From a checkpoint of a small spectrogram enhancement model.
Model: log mel input, arch unet, norm batchnorm, activation mish, widths [96, 192, 384].
Training: adamw at rate 0.004, 18000 steps, batches of 64.
Rows from block 3, named by matrix and row number. Rows with one number belong to one channel. Each number is 200 + 20 x the weight over its row's rms, rounded and kept within 0 to 999. All counts start at 0. After the name is the row's rms in percent of the matrix's.
# convs0: first 3x3 conv (model.enc.1.1.convs.0.weight, 192x192x3x3), inputs 90-104, a 3x3 kernel for each
# convs1: second 3x3 conv (model.enc.1.1.convs.1.weight, 192x192x3x3, transposed), outputs 90-104, a 3x3 kernel for each
convs0.106,100,172,171,196,201,186,194,198,183,194,219,219,210,207,195,185,190,181,181,211,213,218,182,203,216,167,198,228,165,171,176,170,181,183,185,189,188,216,230,232,202,202,188,193,187,176,204,177,188,214,179,190,188,166,177,167,179,192,163,160,178,147,154,175,235,229,229,218,192,186,213,184,184,203,185,174,203,188,177,206,193,184,208,202,201,203,196,192,206,199,193,203,193,165,203,193,169,191,187,181,182,169,167,195,184,179,178,171,158,159,192,213,141,181,209,141,175,202,197,175,156,204,181,171,206,193,187,205,196,178,206,189,161,217,202,172
convs0.107,099,209,204,214,208,204,215,200,188,196,174,158,188,185,166,180,194,170,180,192,195,186,185,184,176,194,172,164,179,188,175,187,188,183,198,196,189,157,154,152,165,182,183,168,198,212,202,195,187,195,180,178,195,167,162,169,213,199,172,218,206,180,226,217,171,184,165,183,193,178,196,204,178,202,200,209,197,191,197,197,188,188,198,199,191,195,198,195,193,197,197,194,187,198,188,191,197,202,202,196,177,175,180,182,177,176,181,177,173,190,205,214,195,198,210,190,187,201,232,228,228,215,215,215,186,183,175,192,204,194,195,205,201,200,209,197
convs0.108,103,127,137,148,146,151,162,166,172,185,202,208,211,208,218,223,195,206,213,214,198,184,213,207,188,210,205,187,171,183,190,176,193,201,162,185,200,180,192,169,193,205,184,180,190,179,176,161,183,171,153,182,188,182,207,201,198,202,209,205,213,207,213,214,232,198,192,223,224,209,233,213,195,219,227,236,221,228,238,214,221,229,195,210,205,185,203,195,168,179,178,194,193,190,177,191,189,181,195,192,184,202,215,202,216,222,190,200,225,213,213,199,219,217,201,222,221,209,181,176,185,190,192,201,188,191,200,192,193,199,194,185,188,176,173,185
convs0.109,096,191,203,210,196,198,206,194,195,208,194,225,229,190,225,234,172,214,228,179,204,219,170,205,229,175,205,226,183,207,234,181,209,224,190,213,217,222,251,239,217,241,220,199,222,195,198,216,217,191,217,229,183,214,231,198,206,187,194,205,186,192,215,183,211,203,208,193,200,222,187,194,224,193,195,207,196,201,218,192,204,225,232,233,235,223,218,217,214,207,210,185,189,168,188,194,170,193,200,187,201,191,172,186,178,158,170,148,136,138,172,207,140,177,212,157,191,217,221,200,184,212,194,178,231,217,203,214,193,202,218,193,195,225,202,186
convs0.110,101,210,212,212,191,191,198,198,196,199,184,191,206,174,193,202,163,184,200,181,195,210,180,208,234,183,207,227,167,170,181,180,187,200,193,202,212,205,226,237,203,221,228,198,214,216,208,191,207,202,196,212,187,179,198,173,177,198,168,165,182,166,173,180,214,199,200,216,204,213,199,197,205,188,188,200,188,189,198,182,186,192,196,203,200,200,200,194,192,194,189,185,192,193,175,185,197,184,197,202,193,187,175,188,175,165,179,165,156,131,164,188,137,170,191,144,172,184,210,200,208,211,201,219,213,207,222,198,196,203,204,198,204,198,199,208
convs0.111,101,204,213,213,197,194,192,253,251,249,163,201,217,167,208,225,166,205,226,168,206,209,181,224,224,179,214,214,162,166,188,173,185,210,181,200,224,132,204,220,146,208,220,161,209,222,162,164,225,181,192,235,199,200,246,189,190,224,194,182,225,203,197,215,188,185,236,201,206,240,207,205,237,179,192,190,191,199,198,190,198,200,201,192,191,188,178,175,194,188,192,169,203,200,190,210,207,198,207,211,227,233,191,218,234,192,205,214,176,173,186,198,172,188,198,186,203,208,195,221,218,168,195,180,232,247,241,197,200,203,201,206,214,206,200,204
convs0.112,101,189,178,187,184,187,198,192,178,171,188,195,192,201,207,203,196,197,190,192,204,232,180,205,235,179,186,202,172,177,176,182,180,193,171,179,189,178,195,204,195,220,238,202,217,222,194,198,206,179,191,198,161,164,146,167,191,210,191,201,216,185,198,198,172,165,192,184,192,222,186,187,194,228,230,233,224,221,217,219,215,209,193,200,210,203,205,213,196,204,209,202,209,202,171,192,209,199,195,200,181,179,213,196,192,224,183,181,216,161,173,193,167,187,204,165,178,195,205,209,223,191,201,227,180,180,192,194,183,180,211,216,239,193,203,231
convs0.113,106,210,222,223,213,221,220,201,206,202,192,191,179,208,207,201,225,225,216,206,197,182,207,196,175,202,184,156,225,225,225,228,231,230,220,224,221,213,204,205,209,199,200,216,214,220,208,234,234,197,215,210,212,224,211,199,185,179,195,193,195,195,199,205,228,232,222,205,201,187,193,194,185,187,190,196,184,188,190,181,188,191,227,222,220,214,209,208,198,194,201,192,194,209,180,191,214,191,205,223,210,190,186,208,191,189,225,204,204,212,206,204,206,201,199,199,189,199,181,200,215,188,207,222,202,229,242,190,191,199,189,197,209,209,219,228
convs0.114,099,136,143,153,167,172,187,164,170,170,190,194,185,188,199,203,203,215,210,219,210,212,197,201,215,208,180,177,207,214,218,170,178,191,146,152,171,199,209,166,186,209,204,186,204,207,192,198,208,199,208,229,207,212,231,171,204,184,163,192,168,158,193,171,199,189,171,199,195,220,247,203,206,183,182,194,194,193,197,207,202,199,206,200,190,229,214,199,230,219,212,189,197,193,173,206,226,182,199,205,177,161,168,184,181,189,204,188,209,209,216,204,200,192,174,189,172,156,200,213,232,181,200,222,181,183,196,190,178,177,196,212,228,208,222,252
convs0.115,099,192,190,192,161,170,178,181,186,184,152,168,198,183,208,247,193,221,247,230,232,216,212,208,215,175,176,170,200,191,182,212,208,210,209,211,220,184,172,174,201,204,233,200,209,241,203,219,224,185,217,242,193,235,251,192,198,203,196,177,193,187,172,192,164,181,186,209,202,217,181,180,179,196,208,225,203,217,228,205,217,222,186,199,201,177,196,200,163,185,198,201,210,223,190,210,242,201,225,240,189,198,196,209,208,202,193,205,200,247,227,211,210,188,166,194,173,154,187,194,217,175,189,218,195,198,216,188,190,200,207,221,247,199,217,250
convs0.116,102,176,179,184,184,195,210,210,215,221,217,212,209,212,198,187,209,189,177,186,204,226,187,201,225,179,197,221,199,206,201,192,204,200,190,203,203,202,225,216,188,216,195,189,217,190,185,167,176,194,175,177,204,179,183,153,152,204,163,162,215,159,161,213,187,191,197,201,196,186,214,209,208,200,197,194,209,199,191,208,195,188,183,189,196,190,202,209,189,201,208,180,177,163,190,190,178,214,212,204,181,189,198,187,184,195,172,170,186,147,180,211,148,179,212,138,169,203,174,161,158,194,183,180,181,169,172,216,212,194,202,201,177,229,225,199
convs0.117,101,183,180,203,197,196,206,211,212,221,208,231,247,180,202,223,168,181,206,224,226,214,194,214,217,188,208,221,155,175,195,165,187,203,186,199,210,209,227,234,200,220,221,192,201,196,207,197,218,214,201,223,210,191,208,184,183,184,174,165,172,159,160,171,219,209,224,209,200,213,215,206,212,189,185,199,190,188,198,186,184,189,208,214,224,200,206,213,197,205,208,202,184,158,210,201,170,194,181,160,194,194,227,180,177,206,164,163,183,168,193,194,150,187,193,153,187,190,191,173,155,220,205,191,197,189,172,199,183,160,200,179,151,189,171,146
convs1.106,091,184,207,214,191,211,216,190,206,223,193,209,218,179,190,200,188,197,212,181,201,229,190,197,219,194,191,197,181,179,176,203,207,203,204,211,215,190,193,195,191,190,201,185,192,212,243,213,208,229,196,192,240,210,203,195,213,232,208,218,233,202,209,222,174,207,217,168,198,208,181,189,193,238,227,214,235,222,211,234,224,211,193,202,216,192,203,213,186,197,203,233,210,196,238,208,188,244,213,192,231,222,224,206,209,217,201,204,206,172,205,246,163,202,244,162,198,233,237,198,186,239,193,165,245,202,180,205,186,195,213,198,206,226,213,217
convs1.107,092,231,220,196,219,199,174,223,205,187,251,210,184,239,208,188,229,213,189,223,213,187,216,204,185,205,192,188,210,221,226,207,198,199,200,174,169,221,207,198,222,228,209,248,257,229,211,189,208,203,191,226,194,199,237,191,207,169,199,202,173,213,214,176,227,215,182,222,218,191,234,233,210,193,196,207,187,201,217,187,210,229,188,206,221,187,201,217,189,206,217,204,196,185,200,188,182,199,196,190,203,209,195,204,217,210,213,227,222,182,202,195,175,198,203,174,191,199,220,216,221,221,215,229,218,217,237,192,172,177,200,192,196,205,202,212
convs1.108,103,218,215,201,196,203,191,178,191,159,190,216,206,199,210,211,206,211,207,176,187,205,196,207,202,198,212,185,200,203,184,202,205,186,197,198,181,179,189,203,192,201,209,208,210,214,207,231,220,214,231,221,205,214,200,151,160,203,150,160,182,142,158,180,178,176,179,195,186,183,210,198,185,194,199,200,196,197,202,191,191,192,205,195,187,186,178,170,183,168,166,198,215,215,204,221,217,204,227,221,208,198,201,223,210,220,241,226,241,161,153,142,168,162,151,197,193,173,209,232,256,210,226,234,205,215,213,181,212,227,186,210,224,195,211,232
convs1.109,096,179,183,207,179,183,212,175,183,199,236,252,230,227,240,225,212,229,214,212,217,239,204,212,235,199,212,228,191,170,171,202,189,183,217,208,195,199,215,217,195,206,225,167,197,222,196,199,189,201,196,188,215,211,193,183,186,220,176,196,222,167,186,208,156,185,182,166,195,182,174,196,175,222,234,229,234,233,224,229,219,202,207,209,217,206,215,213,199,201,193,207,196,226,213,206,234,230,237,264,228,226,215,201,208,199,204,211,207,174,205,225,170,208,221,175,202,213,220,202,195,221,205,192,204,188,183,219,212,193,205,197,182,193,196,181
convs1.110,087,159,171,180,177,182,201,164,175,184,244,231,240,224,208,221,232,214,231,223,223,225,189,198,206,189,194,208,181,171,177,208,199,200,229,221,217,202,197,213,187,190,206,188,197,214,228,214,213,210,201,204,190,185,190,172,198,190,167,192,197,170,183,189,161,154,165,158,167,181,188,180,188,249,239,222,255,241,224,240,222,205,200,213,218,199,209,214,199,206,210,236,220,206,217,201,193,211,197,199,217,198,213,213,202,209,211,212,212,182,205,222,171,189,211,168,191,209,235,207,200,237,219,209,205,181,175,216,219,217,185,191,194,183,185,181
convs1.111,100,189,181,208,229,214,252,176,166,209,223,232,254,217,225,233,217,212,229,175,193,229,181,195,232,172,169,216,194,195,204,210,213,220,213,226,230,155,179,213,169,181,213,171,183,211,199,188,191,224,203,207,231,186,201,159,175,175,163,181,180,157,194,208,201,212,215,173,173,174,202,193,186,198,199,206,211,211,212,212,204,209,199,196,197,212,208,208,222,221,214,190,196,223,191,194,225,203,196,216,217,210,193,179,180,162,196,205,173,173,185,231,177,192,227,184,196,236,207,194,166,228,206,190,208,199,179,187,180,170,183,189,192,202,203,199
convs1.112,099,181,189,171,137,157,156,211,235,219,242,219,207,224,215,208,216,206,202,232,227,205,172,181,175,200,215,204,194,188,185,196,185,189,226,201,198,205,177,176,202,194,202,211,215,227,208,198,196,188,189,196,176,196,208,223,207,202,207,192,207,224,200,198,205,186,167,186,172,167,205,202,205,229,209,203,232,210,203,217,202,203,212,220,223,213,212,214,210,205,211,212,210,213,201,204,211,185,179,170,206,209,222,218,204,207,215,206,219,185,188,182,196,195,189,186,199,194,227,192,193,225,199,216,223,190,205,200,213,238,183,183,198,200,186,180
convs1.113,111,224,216,201,204,198,183,202,193,178,204,180,171,194,172,162,194,172,162,235,227,209,234,223,201,230,218,192,204,209,217,213,216,222,195,199,206,207,204,195,192,195,184,197,195,184,216,214,202,208,214,202,188,197,190,214,195,183,215,184,167,215,180,149,225,212,194,201,187,180,204,191,184,206,206,202,190,193,192,179,186,187,213,206,195,209,203,191,198,189,178,211,221,228,209,218,229,202,218,229,204,196,194,189,175,172,188,170,165,218,196,169,213,186,156,212,180,151,196,203,217,188,196,214,179,194,215,187,190,181,191,191,182,188,185,175
convs1.114,087,209,208,188,205,220,215,222,235,224,205,199,224,198,200,213,231,230,249,214,215,200,198,180,194,234,235,229,190,210,205,191,205,201,161,154,151,204,220,200,187,192,189,235,226,204,179,188,179,187,203,193,211,209,199,218,196,193,219,192,225,211,217,219,183,173,191,160,160,196,215,212,231,207,203,192,206,200,182,195,196,182,203,215,202,190,195,181,174,177,174,167,180,204,181,198,210,177,188,174,186,171,187,211,190,186,204,180,194,212,217,212,214,202,204,233,234,237,198,177,187,189,184,198,177,161,170,190,199,251,205,201,225,188,184,198
convs1.115,097,196,193,192,155,165,182,185,186,197,227,200,188,200,180,175,178,172,177,230,224,184,198,196,175,198,195,174,189,201,199,194,200,198,209,208,197,208,188,192,211,207,210,202,202,200,179,181,164,176,187,173,171,184,162,250,241,214,229,213,215,218,199,202,214,219,215,206,187,190,194,209,226,193,182,170,190,184,175,185,185,178,201,202,185,204,194,178,208,199,189,167,173,190,162,179,198,165,186,195,225,218,214,210,205,189,214,211,216,218,195,156,225,201,163,215,194,171,201,193,191,182,195,211,189,196,201,189,188,192,174,163,150,189,166,139
convs1.116,083,190,188,187,174,179,179,197,202,196,209,174,156,213,185,177,219,198,194,224,208,209,211,196,197,209,196,196,182,187,204,187,183,200,185,172,186,197,177,186,207,194,213,213,204,222,224,198,198,226,201,208,220,217,217,200,216,213,197,208,199,209,215,204,169,172,158,186,185,164,189,196,196,212,211,208,211,213,217,213,223,233,162,194,222,165,196,228,166,195,226,258,221,201,244,206,179,238,210,185,217,213,215,223,219,227,204,205,223,165,199,221,165,204,215,166,204,222,256,235,214,243,224,200,252,237,209,206,200,196,224,213,201,224,214,207
convs1.117,096,173,191,195,181,201,200,189,209,207,207,223,228,194,207,220,192,202,222,195,208,210,174,191,191,186,191,179,176,182,179,193,204,201,218,236,230,202,222,244,194,207,240,191,200,236,245,228,207,228,204,187,232,202,181,197,224,227,198,230,229,171,193,194,175,195,210,164,203,224,181,185,191,218,224,219,216,221,217,215,219,215,189,205,215,186,205,213,178,195,204,239,211,203,239,208,198,240,209,189,208,201,233,195,190,226,175,175,215,179,220,252,175,215,252,164,205,241,240,206,195,228,189,170,238,208,189,231,219,226,230,213,219,217,219,220